A small segmentation model, trained from scratch.
Training: batches of 512, held-out accuracy 100%.
Data: trained on small charts drawn from random numbers, 101725 training examples, 43.3 epochs.
Rows from block 7 of a small segmentation model, named by matrix and row number. Rows with one number belong to one channel. Each number is 128 + 32 x the weight over its row's rms, rounded and kept within 0 to 255. All counts start at 0. Numbers have three digits each.
After each channel's rows are labels from the 100 images, of 14848, where the channel reaches its highest value: "top examples" is what is common among them. Only what is clearly more common there than usual is listed. The data: small charts drawn from random numbers.
# convs0: first 3x3 conv (model.decb.0.1.convs.0.weight, 96x96x3x3, each kernel summed), inputs 0-95
# convs1: second 3x3 conv (model.decb.0.1.convs.1.weight, 96x96x3x3, transposed, each kernel summed), outputs 0-95

convs0.41:109125128125120134068107130113128092138163139117140147150105105113115145141120137156119126126172090183138129127110181111121096103144173081111134129144112126125145135103088145122144155152122130165108077085150129136150126149144086141150121133134120163112107131179054000135140139183127138128
convs1.41:110113115114050132136126174184103189113130129155089081089126163149114089122197045127154135081105124103116067107128111190142136160136130130129143095092166156087068146168105124101163138137170091116106103182166166166097120122143111121125159121138091131131128141061116194132076126112092169097
top examples: horizontal bar chart

convs0.71:067100102085113150152139109159083117173077159107143096103116093125115097178125159103139078123162185119099152130093071063133130046114109076093112102167099121163105128117090148147138121130122072085127121114116114160097189116091122084156160225125130112146131158145170115075141136153136100167
convs1.71:102106155181139052106101155167114087114183158117192132118157149140131175103147179085138133112132090163115126124156124159110156144161125183161178057053183158111124096154122135126126119131161137194098153075172185120093091147125147103084144169126177117084170138144130147143121154156134082148
top examples: grid lines

convs0.33:037130132130157122136105181122120111120128132017144143133100142119128130121069119066095111105125121072147091130112168120132117120143135137140098139216113116112084128043121151097183125137145139125161110124090103148109133112125102154225118136040116102059122135128132151124128127141139116159
convs1.33:153127182140160170130144128082100159121105129060095115183084110133142084115125114148102084100114148095046160155159108135117094083135116116092126149067088140120069113172176141110101138108062130143096180176124091175105189117165165135093125130150066102194092148143153106104137112123087131135
top examples: legend

convs0.45:122080049073139155085086135178140084139075118121095137132141139070098133147129150144135128121111126125060074138162104107129132124068109069193151028140116141150143116139111181128125083102119145077076118056122121139116146125158136150147102150140135179107056148088091138143150140114111121144
convs1.45:130100122069125034192072150138151101140145135107095151111164138061149117116143107096115133125073132131122061105153117185141130126111170147086061105172149106038073159144166138098161162110169111137162101109168181105133118114120078131112151114143093110126084112074166152134114114145109118119
top examples: heat grid

convs0.21:179124102120061080079117088085067118117112130088097087077105180124103091119136068099125168156111120134125098133083110153153118089150132077127107129133114146109098147147141124086142109148096144114135054117187102175130121190104046128076128114115183074110117096157064101117094157132129125145
convs1.21:121136148089079134183127070168101087087100167143132103137128145128072186112160161169132112146127089095107128131210136136110176078126094120137177090112125164148091127115157132128130150147163091118084105139089084099134113041109192093169119081124119102124114171084140167151128063119124098178
top examples: grid lines

convs0.75:139102150153148125111166128089110137116102129134139107103142127129065099095151153167093119123161149130162122160103093122112183045099100092092099157074169112089122130122131114151129108102116125091177176110162127130145121111139175070123153108135150136088087033071119043063119095184117079105
convs1.75:122145140097103145087107124109199132136121140137146134184153053146186097106117117146189171132082123154080160125102183165183143105191171207099151150148111154128148087169098115139108121187173107111084125078168123167125156105095083130148117145151084076146116141167105103114146153110140082124
top examples: legend; heat grid

convs0.68:019097133130113150129171134167129137164089161153119134134154118061096126164114134133140122202167141122136155131120124102142131087071114136125079151134118156151081152111145147154156143173077150114137229152100161174126135092189143133157157072107145134158155134089122090162131079130147137199
convs1.68:143138155112155062082086132100112074158172121136071143132138140172159126117162096126138170097048157140096117135110152130126153162137141174165164125132150090132176081142079168110122078141128047116131110086174152153132150119110124138137110158206093120094099150176128157105204158084127098088
top examples: histogram; one colour

convs0.52:123157150113097134121123110089121139088107136130105109094127205174183101076118171121123120121115106100139105082099056098090116160095135160128094145122122127127142149121223090145148113179162100165214159153101120181131103156105149107136087158111143084108142190160141095207130155086122101153
convs1.52:159075112107156144095116105181135133136145108140139113200157122065114106192127143134119095071056129112077098179112186191169145102097120131155132185138138128142159119135132154164125171115109147089120127150113123032133124101159106164127145144144130097133121157064085122074119072096154149079
top examples: histogram

convs0.3:115079177133142101172141148119127145123182096106143114045118153144104133134130129126168078124172095065156134100086130124134102094130134081140096094131144118132150166168113075122154145038128072106178141157125138130100160147141115133134083086121127136151141063120171080168135125223096111194
convs1.3:173133106117088208144087105176108147153090155125150166163171122100123074136168113085142235104088118121115142097175098089124072092058143107126172147127121145084132096096153131105129115135139166164148106126099136096121089106121134169170160078170123155120134083106098117094119102049120117122
top examples: grid lines

convs0.14:234180107174093132121166111163139147101137105167131112115122104123133095139153143184110137128170092134128148134156163166164168140151136109208101126151088173096066131116083155097109131143148175129064148107132122141128099148112114110077122146121180149216082158079154139161172141172140150117
convs1.14:078128138124135088165129136128185117128198126073101154128136125157117138107097143160120110140153167154127100166149093137133102093069120146144109149080175109131196105182108095109164150095106077119111125169074127124186196117151075142143155080166063095087095113176128160104136079097140110066
top examples: histogram; heat grid

convs0.27:119193152133146053135105126153096086135188157138140179170119142103118130131124163133111080169198062107131174112167147135153122115082079146137151186117127136112117113103128110134147135136220220110122127155122128138165141141086154165097075099130114144096065155161138139159141155155136181145
convs1.27:125059120130094120150130125190145130123171102119108069110110162092122091096143082102117139094097089122107108103144114143128122100089225071140089105137137147071145172155082185135089140116033081107140139101111127133121088104144080136163195133155111141143148138073101123158139088101134078150
top examples: histogram; one colour

convs0.66:095092160079138113082125129063119141175108117138098096071128130140075146151135141123139190099127081115116124109050141111120114114242069122147076094121122124137106107129080096113128118054122117140137155082130135164122138126058137130138153131108104053140090142063135102083109090128119132143
convs1.66:151158120135161133179150074149109193133170081143143177157115104096202109110134124104177119123111158048105120137105156079181128162116143106131112154103091188120218119164115106165111161107105128149068119149106152091165136165128106062116148170141141113138092135075111121077151127074147128142
top examples: grid lines

convs0.59:127115152122120125110175105143139137110096118137211109147137153084142095093109090097121106075160111107109110099152087156154141135111200089214074062128109110116144137129116135132136151135057065082041105120095131122068120138100141134137116071133117166130206159126128138130141093132098074137
convs1.59:133113076172101172115115144176098111152140186120129121179108127074116152135135159161140148108138132080084137159099122120142170163108107150067180177120117166088122117150146108094096084115184091113155134149120140076117123139068129103112116127110101083121037172162149083134084190196155125177
top examples: histogram; one colour

convs0.24:112119209184100118154122152082098135093169146142121140118115167151126145143136111138112184131140120104126120074113140099165113126139128111126136147129113120141134255112137131123135152052101099097105109104111094144153135132255133128124092153146163130105123105078150099089124141128145110112
convs1.24:158088099068182101156120073146144155158156103160101109113033071142130090120109088135145110144109122159159113137129129141094145152101114112158089133176118142116120142102101145128090128134096170142164168129194160120068152109104116102117132127091122115121201157185008092129111128095152111135
top examples: grid lines

convs0.34:117158206123123098097104126098129112099109115133119075058127125132066128145135099158059115164102116239158122152123093125095112135137095080121135150107106128149106034121110122126128136213134161151094122066138143157157124121143096140104160098128106110099134148137089180143133168198148113115
convs1.34:166126090137139149170131086158079161112214111112130167113124093115188108083101148083159094090134105088094117135115125106136093096128173114164109111132087137135190181108105112123052140072126128154160184136098108112084142094097104103159107191133125191120161093130087086088144092081126138153
top examples: grid lines

convs0.92:114114089105129163109117123139106081140079167156083131113148188177108161143133125118086123176111126132108151136059105115139137110111087089183149000119136129119120091083097171137124101171111132133074097114124102135155089126117109138106136156135149166113161088123122139095131120141177131135
convs1.92:138128158121099130103132105161142136154164114145168212152113074082128109110125171112143071145134163109141135126102126151124170150121093114070059212103134111100048142097170146113138139115132172154157082185138173054123132109086172117067161089118067153129111126144178120158147147114113125135
top examples: histogram

convs0.10:098126106136137096156115172129117102099148140110111109131095150129138092123157175047148130110133123154158123100125161146062146139141133131141148120165049138051044132030118109058171111139128152142135097144171147152201201143134101147065165159100111129169134116090128120133155124135134128150
convs1.10:190175144160117140137150084190109130145139135118098090109137112145082159108133166056121177140081140087121148073098138166192136145055137110113085116089123113147124141183172083118141084121136164116174135127092097166123132092148120120063051126119143124116127091209153131102075104111132103120
top examples: horizontal bar chart; heat grid

convs0.60:028142125142130139142138150143186132089100143087131110100104140107124082121000119075128124116136125088112134130135166062129164132146137123139104122091137071131155116086112110082148101140141138116156136121116125154176120136133126152066166138192090147101119135138131134135098106136157147157
convs1.60:204099127127137089138086123132130143203122114133073115144110073170099166107120113054102185094131123142074110075157126147131075102119110136110141157156113207140151132150155153121057160148103099166119091112129132140168134142180154145125127078110186120174131092177160152121101169121124141062
top examples: radar chart; heat grid

convs0.90:139081124092159152142145122098102122128155120135064118054121165151149117121114130123165096153104119071132127112104139112109122094139147160145099127137121120106091195091160105119136149066134103124098169105116131136136115120229144107110097147148164136137122145100000122055097127100118063159
convs1.90:059165164138059133119085121142144123145136185127135164106116129123078157141171087134150183115099136155121096120121102149159089126112141111136161164151137107145096060101174120195146102194138148117049106162107103128123095128109120121172076111104094116132065118120200142150137155041107103107
top examples: grid lines

convs0.7:184145137119134107156086000145111162128120097060144118128148126129121140137087144209135133135130122131168115113108162074146079129159133145133125109151146151122128138124138156099135124120117121128142088120047094176125093103123029114042149138118142117150114128122130152127072086144142106166
convs1.7:122129167142144132088173177081125146054134109062110125121166120117146086111202139087096078132095154096068142138127119100132139126098140095089106158118018110132076149071150133158106097151130106134124109079141118081043091076136150095146079114107083110115135136144126150106149138127108124145
top examples: heat grid; pie chart

convs0.46:140167100143055134115152130110128131097131163151164166108138122097157166115156189163117151209172082164154117071104137095140094184111136117100127144171130111152149097131120132118134134169133153069089174075137095111150156076155159161155152077161139110103166082153025122097103120122119081114
convs1.46:120081139151181135198093205198147160097056170127112105127127111141116110113107093114146078116122125086097172149134163121069195119159139194139157105125100121103104154127108070147145127086116102154147158163159113204139095098164131120120114117088177094115147154134153137125069118131190126142
top examples: grid lines

convs0.63:106150151159174095209142144137112077173138121150100116110135082138083089118130176141162127101138043130121188183094091118136110126167130056119097133127118117141121145130064110139168097144049149152107155072132143134092123121103098178128086059097112123126083084154113091082120109100157132133
convs1.63:143099117073140162107156115167114169128092097124063158184181097134175123126111118126122116123154123094098045104085156160127231125095166177165133119141167109101172112123187145185132101112118142147093154152066139118092128145084126085118168091133143115127159176113109101071151091147120147116
top examples: grid lines; horizontal bar chart

convs0.20:171118144145155164131148092166113086166114153160163079127149133121127040124071054166157128176124129146157140115113123159168150136117121114148136125170199170063227145170110069130112121144112127132101091104034115140103117120126126130141123124160172127069141126130130107113109184145124164131
convs1.20:112128167161114082141114236063194134081140094108128174138128139172152179103152133111104166077144179129086112113164166143108128097131107129104160162122048099187143063137137160124105118136086141117136167117128112119132137171122147109106122095148103107144103155157140133089161050112121083087
top examples: heat grid

convs0.12:158110133110108101069103108084104103160080088133113131068137102101043097051125122137121133146115076128096121143091052119116082101090114114085109130148124123124101111152095094098082088055123130137090102090162132150106094168134053108094122138128182091170129105086081150126127159168106136150
convs1.12:092120139117202167159133121088143084128137111086138171120064138129098101085122183145066152149109121137141167166121129093063065111093109121124151087141123123152149135118138114163131112125125170126126144085090060051177137093104186156133108170099174069106124186160128094129147124174079144113
top examples: legend; heat grid; kind: pie chart

convs0.37:155112151093095107099085107113005118203123125144170161140040105100125104151189093142113137157132114147143117127110101065164137122117148116138170161125120184133083136120110113092159116135128131121122140080140223149115066101139127098064132118093121079115140120124107144134087162138150125111
convs1.37:087134133099177147106184078102134110065114160090170144127113163134137124139123145182135136125049123080096163070123114132112119096145146106072114111097123133153143118150155148122116113077156076177125137160166119151163138093137084110162114158206045093155113125151140089110208123091089167145
top examples: heat grid

convs0.78:146145138121135118146135176120125127130129116069112118126110120118130149096052103065117124102174124128145115138113177063105132123130117113143117143189052101131085134099107116091150135146141146150141097127122102151186182152118098173000144119154115110050127123131143121118122121133148125151
convs1.78:092141160136161171119193142084132165041086127127143151171166141086155074140183112199101058097101140064079131133135090159136080125156120085100125119097105077082098129138158138141105132111131157101131173153126167180066115094156120130142105157112115087133129164149102110097175117115121164125
top examples: radar chart

convs0.44:131159198105118144056094112141170107147115155142134113121114166118026096094123135118132122164145236131107159160128126150124091117127051125117127113125125136142158165099141191138141124132132109073088089083114138144119144113142136132138192071141104180091171142133121121082141179191152153131
convs1.44:187113149137144070123133142068094106149112117157087040137119130093161128150178114123139148128088114118138133109127105072098068173122143188190112177067159070107113063115158123109150140160143124186141119128173108188105100159124081110138068138128108121185133110113107176147148106110096136150
top examples: heat grid; dark theme

convs0.64:115114149119120170182210115164130188155109125224111175091128136106116172121101117099136156105149107099116107115127132071063136125072122149125117139140101149142066154064123104124148112129134114095100104133113103090080139130094108140130183097099073135182147136176106140140213174171147123151
convs1.64:159088147093115116076091107166198095172103138043187131168103141170181141128109116203100149133109143132146127130094057133170114147127139137095110145172149130122125155167087099092131146186123156154125151083154094163161117111139164077130159150174171133079099126141115193090095102115138116099
top examples: legend; heat grid; kind: pie chart

convs0.43:115103066089000127099121136106137087123100105127093127134110158099153115089140113133166083124153121083089135123168135119130131126111131153130109114151142140124144027121155152124144119196149173133129109144129122214134138119047124109128055083133094124119111116102102108117131132083101125185
convs1.43:142112165146188053092121122126140151079119083134108102120134161091106123056089136140063127113112146155185122128133143177097123104149157148164121116110165119108116150142135131111140146111094117149159159128178159122104130145179072112086159126160137135152186184172086128181096176156165233096
top examples: grid lines

convs0.54:110177096091092133116138118084142138123085086120138103106122148142129118140149121117098096134072177141072056112120064135118117108097080116070111045112128119123158110126092155139105072216166167151044128073140157174147128137136079118151135138136146135119166142115185128132144154163141079082
convs1.54:094056152098123102130133121121118086125162137124170087173111149118084126139128164111179114132170088088126171209110170090131147158087156132125164101113116107093130123148189146078112134000128080142144107139136147137084115095091152132097110096151093140128077099108104097132139174160126090147
top examples: heat grid

convs0.87:090099094155125078110124178111170090198088141094109184129180147117108115141117140203125127106078109114124101096109132087169136097069130130163098101162096118102144108071113091159126153167113155174120150162095147191126069080123118162077157182147123116170145112170129125114121207152131122097
convs1.87:120154154134098185129090120151100181120158123168168129159114092155109129105177133128113109104194106130147148147170119140066119120157109138098197112122122107140069165160163213176110062135147124078160109083170138068129140199109146117102131073121096120120117131095088146161156081116096157172
top examples: legend

convs0.9:145216134143145151059135135093127113125095146104140141123133153095143132129127091122125115130095060102131093118130114180164120182122175091212167070138134101119154102130089148130125088102131059070017109060111104135110140147129138125129144110124117118135162141093087174108095080164118117144
convs1.9:089045101111156057142142120106146121136149122158191071117166133088116144130089185159194101156142146102111121171156136147154122071058169152090124175108138089121086121126171093132123157097065102155143142125097183118119097087123167113125143084119145130081104094145117062118140148110160133173
top examples: one colour; histogram

convs0.65:061110076041090158090118145158097111169092135120111103140111101102155113119126152143117000125167155164107086114112122103134137125063135132092122150153107091163104132127138141116163152162137127084081144148141157144083122116036090177124100116083129114114135122140173117139139152091098152160
convs1.65:175112082138160147156137113124088160110095095165143156134145105141196144129139171102089141156144132069107147127089119079132154151156132137164121109116086148103204153138127094074045143075098143186096158114105155086142158136112137132089158162132105156111201067088084122072147084155156100115
top examples: grid lines

convs0.56:080073158125127142101117108108128114107036118113170133010126144142129133164113150113142142154149157099073116118141135123100091122097108096146109125128127117117132092128119096130121126099133088128216098125123147147116106148000156077141108085116089113120139123116119082111123131139128163124
convs1.56:154099090100125156152143099110102169136169070136139131125141121104176148082080152127066130137112132164111137138057151099063127125122167137118133155105103150126189129115094099072082115062141150168081187140129133121112156142166141139080146177117096112112182084135045083087144093114134069155
top examples: grid lines

convs0.61:087201101144168179107222165114137123183103106128120121115157134146110101156100139110122125084185109157123069154125137083168136203093131094149123091134109118149107151185097104113147131115220119090116212111146161109094125126118148163165127118113117153157094095111091098130140108137134066138
convs1.61:163069149121128051124113126156137135114118168131150138105165121064182161116150121116172176194109147099117137133093152185158121083148163148151118164145199099165167080126142140152108109117059120186101111154129088134131147129187118097139160081187135101071129126152091087102131107131134199141
top examples: histogram; one colour

convs0.35:166109133152118150146112096125215109162116120104182179135115119145117126122070127030114100154163130109118105165158126137145143118125129123163113151136168138184172129195123163080112181138140153144122152133005134161131086123107166110047127105163174138095091119126140118122121170144147140124
convs1.35:166150168101157129111094152175062145122139147164053069132119080101136084152190124136113154123119117160126154117122135153157157147110142173142123122162076124116126093233128083168161088124116126133118083122185063162134112063125062098091143138097134111178114116168122142088101135113115091123
top examples: horizontal bar chart

convs0.95:150090117097126016102084121070110120136062109128093042130122155136109127120154164121110123124115172089094093152122057126130082139104175154104126145143134135121137117120115137141148112054100108059092146050104133189117129122121128140129159155146107155133093072108111119158146126145068172118
convs1.95:157179132126088119147129114075109117112124134113100123110082150138118128117158098139139149127154058184168170157131163130100104189169080152090113131184116108153100141128074148126113145130174215112140133066147105053094146153136095166123038137088089159124088111130157144073109136098106143081
top examples: heat grid; dark theme

convs0.85:160153083134101120131162154079078107137101099075156122190136191136088150137121168128094167101157152086094132121097181128142109108116138094094127077124117090087086162110116103128122114213148043105099097074110103134132137134128142168131140094128179064112172121140088129094101108188166096162
convs1.85:104079156122098157101100151152129111154143164151104135032100156081107108110137083114149133166171141127213175122151088091107108143119166093173114134152121157149107109131164158136221159082124134115116081106130112127106126128181092092140133055102079098118112165129168171172142149101114178147
top examples: heat grid

convs0.2:122138125143091134085156136149157150128112152141166118095125071146160133157109092111137088110081132116081156082104081141104152111184111072112122055129133109143144031158106112138154127139095085214113130118121135109120135147099098160133173160136121164133196092174134131224125129080113175165
convs1.2:158106132115120112145076145115100103103094146122077103090106093133159102150155103105138116156115091155166127122096136170103104128059156093141131158160133117144102126149101147093036057117170109073063105158154152119079139090130104119143098127130087112084081135091185100061140129100130036103
top examples: heat grid

convs0.82:146169088098061123111114105126129110120114165103105126092143068100074124121145097120110225137100158167090139095123135139141131126156121086111148146101140141145110090099096130135099121175106153153068075053149141210113115112213108109110104100099139058115141153136064162145129133086160155132
convs1.82:105068128116174074097102169111152096117111147152068096126121149137088114098154107161165040138094132142163144122126173183125166112191079180150115137146146100108089159157129116132174157084161130078179158139212113104161075150107156117119126148116097113135117153153128141152110123181129200125
top examples: grid lines

convs0.23:156112084101107131077117116121111141128104117159112141108134152134127115106117126145136130063117128144114128135053115109114119071087104127064061046133138134086105139140146107137111125130004041170176128080140140156102095144139099117095129134126139135151176110075113145152139181154121056131
convs1.23:146111171185142085144171146108082124111164105146114141198127107172166090162124100122120090137076091087113106107125076170145109098097180091138114117120132137144143176137069137130160122138158160122091108142094169067185115093143094156150158096158146133148084122128129157090107047170106216148
top examples: histogram; one colour; trend: flat

convs0.58:111119077162130119101107108129137107103120110099104086106132065187004106104127115147155047140109135140163162156093089124109109126060141093150128097120127131128132129126122177145114109164167095144105106139122121165120133116033140111130130138126119103131107042123115145130125131189071099190
convs1.58:151117146078138187156108110123133155120151119134213195136139150103150183138099081115140098116134114129117173132096177148100113099157096157056102132118139163159099146122149088109169150094130161097156182116166172119173102108084183100071176137156144121126124142173097107148081123100095037135
top examples: grid lines; one colour; radar chart

convs0.94:145098098060154161174063142133102089124094156110140116110117119078127104160135152105137101157122070153071140147114104129140127242084150125152138150104094135134116125095148159115095117150103157144139157107141159166153119091132153125118063187137157178101163176163107065146089156123125208164
convs1.94:165171119135072118077168102120137111151142111137097138141111112126116099142139071134143162115113079123147126067129152102089123089080147116166164152065160180102169086152043131105190113168129189092154160141164131079115147178144094133137167135118118135160090116098160173145193159138192128163
top examples: histogram; horizontal bar chart

convs0.36:139147132121125129116080101109108083054122141071140136119042111109120109135142120154109130164148097107147132129128147155126122140143142116141106146080000106127004120159124169120145108148142120153132124110135199147121118118141133124134161140051121125106159126130128139166181149130146109119
convs1.36:135137175187104100098148190114204158140147083037100112062119151182141139088147106102145106046133164151106088091165171157139113110115124148120164106148089117098136106137156066102111137136065141136171157106134076115146146143116161155158115077142162127078136135138116129109138091123101137181
top examples: heat grid